From a checkpoint of a small image classifier: norm rmsnorm, patch size [4, 4].
Rows from block 9 of a small image classifier, named by matrix and row number. Rows with one number belong to one neuron. Each number is 128 + 32 x the weight over its row's rms, rounded and kept within 0 to 255. All counts start at 0. Numbers have three digits each. After the name is the row's rms in percent of the matrix's.
After each neuron's rows are labels from the 100 images, of 14976, where the neuron reaches its highest value: "peak on" is the class under the peak; "strongest on" is what is common among them. Only what is clearly more common there than usual is listed. The data: rendered dice on a table.
# fc1: MLP up (model.blocks.9.mlp.fc1.weight, 1536x256), inputs 86-171
# fc2: MLP down (model.blocks.9.mlp.fc2.weight, 256x1536, transposed), outputs 86-171

fc1.681 060:128221190128073128128162197128128086128154128128128182073128172080128128128128128185128128128063128128128128128158128044128128128192128128128170096128128128128081224115128128128196126128128158128157128128128161110128128128169128128128154128069128128128128128
fc2.681 071:128056128180164078158128128128162128168128179128177128090128116128131070128128128084200128128201098128128150128108157215128080128128128128128066128095128058128128128128107128091128128158188096200114128128114106128128138128128128140115128128147128107128144087
peak on: die with four on top
strongest on: four on top; dice: three; total: 11; total: 9

fc1.485 074:167128128128128159128085128128120157128128128095155128128170128128128185176095118128128128167128128128128096128169128128176101181193128128175153128128196128128147128076128200179128128170128169093128203128128128027199128066128128128128128107152128045128128128
fc2.485 076:128128128187094085075128139155128090128128128193128054128085128128171078128189128128140128128085140063154128128128128080091162128128128066128128128077128128149088128128193128128128128128172128172162082128128128158078167128067146176128128128128157128072161128
peak on: die with four on top
strongest on: four on top; dice: three; three on top; two on top

fc1.229 117:128193137123042128181164100195128128079114177128128128128128146128075128128128088181128124128125128128128172128128128128112083128147128128128209128128128158128128202128179098183039153128079128157105074058147128128130128174128175077151140128128139122128128128
fc2.229 104:128128128128174128050104180089118145128128041124089128128128103173128074089128184128128097128162128128128088128128128048128128128093128128128103133136059104062128056088128128066206091128203181128128128203128128128162180059177128069128042128142128128207141128
peak on: die with four on top; die with two on top
strongest on: dice: one; total: 2; total: 4

fc1.634 078:128085085128128128128128148144060150110128128160097113128153128128118102161108128128095128110128100142144074101128106218136174128128193128128167165128128128128181128170128128128128128128116076128082128128128144180092182128128128191145091119128128189128128118
fc2.634 068:128186185128114128128128128128210057128128128106128128101128209128128128128128128128197128128128128091128153128128161056105128128128085128158128128128075112128079128128102128176173128128128102128128163128128128074219083128150128077128128191128128102128128128
peak on: die with three on top
strongest on: three on top; total: 3; dice: one

fc1.145 081:128128135128128160105060208117169167080128092128105128178163128128128143219128128128128128081128128128055091128044128128116128128128178171129128128128128128114074128106128157128128101068152158128113128152175128110111128128128147110188058128128173093128128182
fc2.145 076:128187128102166128128128023128059143128069169128192128077108163167115128128128128128128087128128128184187222075210094128128128106166079128093077188128128128185180128128128128067105128161128065153170128128077199166128128128128115172083128087128079142171128073
peak on: die with six on top
strongest on: six on top; five on top; dice: three; total: 15

fc1.134 072:128128080128099134167170128104083072091128128082128128188128128118128177155128145128153128128198128128128128128128128128130128064109128128128128077183166128128104093128103128128128128128122128067128236135067128128128128099128128128128128086072128128115128128
fc2.134 074:084159128128128097142128158128157235128216128128128128128128120109128128128044128106128128184073128128039128102169128154111128128128108128128128180128128108128142128128128128085128128128075128128128079102166128128128052240128128128128128162199128188090116199
peak on: die with six on top
strongest on: six on top

fc1.124 056:154128128128128128128100106085128128128177183132081128128075039075128182085128128128082066128176128184128152128107128128128128128137128065128128128142128128128128162161128128198088128086128060128128083128128166158128128128128128153128166191128128082128128128
fc2.124 068:128128167085103128152116108091098053112081091101128169128110174128079035128128181128128128203128159128163189158215128128128194149171069128128088104145171099128172235128128128068128192128152128103115128088128105128128084118128170147128128128128128128128169148
peak on: die with five on top
strongest on: five on top; dice: three

fc1.558 069:195128128151128096128119128128128044180142107157128146128159128128128128175093234128182105128161162128045149085128166128143158128128128128128128128162101156087128151128101149128093128128128197076178110128161128128128128169128128128068128128128184128119184128
fc2.558 066:090128139128078106128128128055189202128128128104128128128160128192126133088128091128128128128128128072185128173132073107128086128128128069128048169120204082183128139128128158157144128128128067173083096128128076128128166178087167168159128128128057128128041128
peak on: die with one on top
strongest on: dice: three; five on top; one on top; total: 9

fc1.736 093:091157128128097157189180152128128128180128128128128128117178136089142248128137128158128074128128082098194128063142101128128128128128128128135083128128128128128173210086175170128111128096127161117161066067148128114102128128109128195061165128168128152110176128
fc2.736 085:183076128128128128128104090154128128096128128128128103128046083128089046162128128072163191128128162128068164220128156128150128128128128128128165144128128128128092100128082128128202128128102089164135186128112154082186128128128128090177128128128128128163078113
peak on: die with five on top
strongest on: four on top; dice: three; five on top

fc1.235 046:128128070128128186162128128095087128128220128128128128128128128128087197128046128067128044056128128128202128128097128128128167128128128091128128136061128128128128162128191186207084128097128128128128128128128174189158115159128210128117128128128128128128128159
fc2.235 058:128128150128070093128128128090128128128128128093109128128111145128160026150128128128128128128096163128091209128128122128128161128128128128128052128128193094128084128165097128070128217067089128128105128128128164171113128089081128128128128128180102070128128090
peak on: die with five on top
strongest on: five on top; total: 5

fc1.649 055:128128128128128128116128128128128168074128128128066070168184128082128166208156082128128128128187160128128128128091128128128080128128050128128128128058128128076101056082074128095175175118174170068029128128128089128153134096128128208128128128168128151170128128
fc2.649 043:128148128128128128128128128128128128175128128196192186128128128143128128091128128181128095128097128209128128128128128128189168128160212165128128128218164128128128128217128128128075128128106128193175128090074128128094082128031090128086102128093128128128128128
peak on: die with six on top
strongest on: six on top; dice: three; three on top

fc1.89 058:128128128128128111128128128128128107128128128128128128228171128128128128190128128112167151128156051128054092193060232084128128128153158128089088120128128222128128128188128128094128128128128128128128149128069186128082128128115128128128128165128128128128172109
fc2.89 054:128128128175091162108128124128128155128128128128128128000128128128128128096128187128100128128077154128184128128190056168128128090128169079173175128128128054128196128128128128128128171128128170128171070128191064094195128128128086101128128128128128140128053128
peak on: die with three on top
strongest on: three on top; five on top; dice: three; total: 14

fc1.503 084:107103092160128100128128128179114175128083179128120128128058089128119108040128111128128128128128171043162045128104175088097170144141073090085128128128128150128084128103128190128174128128128128152128128128128128153128128128143128118136112128128128161115065128
fc2.503 095:185167128087138128128107077128128088170175128076171128128144180096145135160116128168128162128154106202138145128128101171109073154128087141128129128085128128128132094154110082089075094092080128056147169080128128128128090089133111128117159097128128068128094128
peak on: die with four on top
strongest on: four on top; two on top; total: 6; total: 8

fc1.369 115:161157128176178128052108128198128128128128128135166156082087128128128194126103157128128160092093025090128128128128128180128128128128098062211182164149111128128170128128106123128075128163090144128102158181194102173128188128028128128128128128128080128107128128
fc2.369 107:128128093085128111212160128068163128128128128057068128128128134143128086128190128128160051120157201150128128128128191077180128128128128165050128128128171169128053103128155082128174128128128095128128076128094128128154078109208166128128188128128157103128186128
peak on: die with two on top
strongest on: two on top

fc1.303 130:076152128103138128081128128161155103128128128128095134066083078171204128106128128128159149128128128077130128154064059141128128128128128086128147071103128128095128130168128128249128149097179128119128128128159153128141185128193130128128128128128158128128128128
fc2.303 131:128128094122150128085128033084059128128187128095078128147209085141128073128103159128077109160115128128128128128146128153128128148128128174071128128128128161128128128139096087102128128180128124128092128149128128128128128131203128128141128100128128128128128152
peak on: die with five on top
strongest on: dice: three; six on top; five on top; total: 13

fc1.167 061:128128128128140128146084128128128077128128128128128088128128128128114090128108128120183128044113128128201144197128199128128128128128142128128128128128128108089165128053112128128153117137100184128128128128110179181128157128128167128128085192164128128128128128
fc2.167 069:151128128128096150128168175128128192151128128128114166128143104187128128128128128088128128216158154128128128088058074128114047128089118128092082128128128128128081128128187133108128128128167093128057098128128098128206104106128128128115128162158153081089144169
peak on: die with two on top
strongest on: two on top; dice: two; total: 2; total: 8

fc1.723 048:128128065128128128082128128166087092111155128136054102128128048128077163144128128128128128160097128094083128128128128092128128128128128148128093041128128128128128178190058163077128187128175057128168103128128128215128083073128128120128189108128128128073128128
fc2.723 051:128128128128128128255128150128128049128180068077128215128101128128128128128025128128128128158128128176128128169152128128128128128111128088128128128173128128128168197128232128128128128128128128128128128128174128188128128128173202128128128128128128128128128190
peak on: die with five on top
strongest on: five on top; total: 5

fc1.715 139:128095128139108080128128128099150127207112128167109128128062128168119128128146082158128095128128128106128086128137142128065154175128108084085128128128097151166154128157128084128128128105142128160125128057076128084134176128079128164081128128128128142128184116
fc2.715 138:128166178103128153077128079128128128103169196091140095198148128128128128177128128075128198128128128128128128128128112128175128128128138128175128128146225144104092128073128128124065184114128165110152186128128173128128096173128094128181128128126128143188081155
peak on: die with two on top
strongest on: two on top; dice: three

fc1.285 069:101128194128128128051128183175128128072128128061128128128128128190128128128128128128128128128128133167017039128128231128128128128131128173205199188082175081021166174128090128139128068103067150128128128128128170128142099128128128128128128082128184128076128128
fc2.285 063:128126078080128128163186091128188197216098128175128148128182128095128166128160147128098182128081128128128128179128059128128102164128128128047128128159073192128128128111128128089128128128128085169190108161128128086085139128074046128156145128061073193128128128
peak on: die with three on top
strongest on: three on top; two on top; dice: three; one on top

fc1.178 127:137128128084090128128156161128138081128128179128128184154128054128069099128128082128072180172134128076128166065164114163154128128128128083108046128128128103173029107104045074074075128147128108140092128144128153111143084152128103128128128128084085067128128128
fc2.178 102:077098128128128128128084128128128186102144098128128063128113128128151174128128128128128128128128153128128108128128082128128128094128081131142187175128142163128182116128176183192173077128128128112180180128077108128150128128089128067096128088193206150128071128
peak on: die with one on top
strongest on: one on top; dice: three; four on top; three on top

fc1.633 090:163101097128128080128188083092128128128128199128128174196161128128086156128128068128128128128128128128117128110128165128128128128082128158161185106128161174167128128128144108101128128128164088161106169128117128128101128128194128016156128091167128089128047128
fc2.633 091:128186128128128128169054128185096073120128128128189076128128085128143158128198128128128128210128077023134131063128140083128128128094128171077065128128098148128128103128128065128128128128128128094128128163143140128054160128128089128128074128128128128128128128
peak on: die with one on top
strongest on: one on top

fc1.77 114:100128177128081057111058029128057112128128151128110156128128128128146024128128128088179128128128128171128158138051189164203128128195128128128119107128128127081172157128099128128128170128128128150066089128166102128194128209156169094088171128114128133102133128
fc2.77 126:084128099128128128140062082128128128173071094128128128128146093133078216076128128089147110207120128128107145128128163127054074128056128165128128128128076128138083094128128128171107145128184080128096106128066136169128128086128112167128128128177128109128146112
peak on: die with one on top; die with four on top
strongest on: six on top; one on top; dice: three; total: 7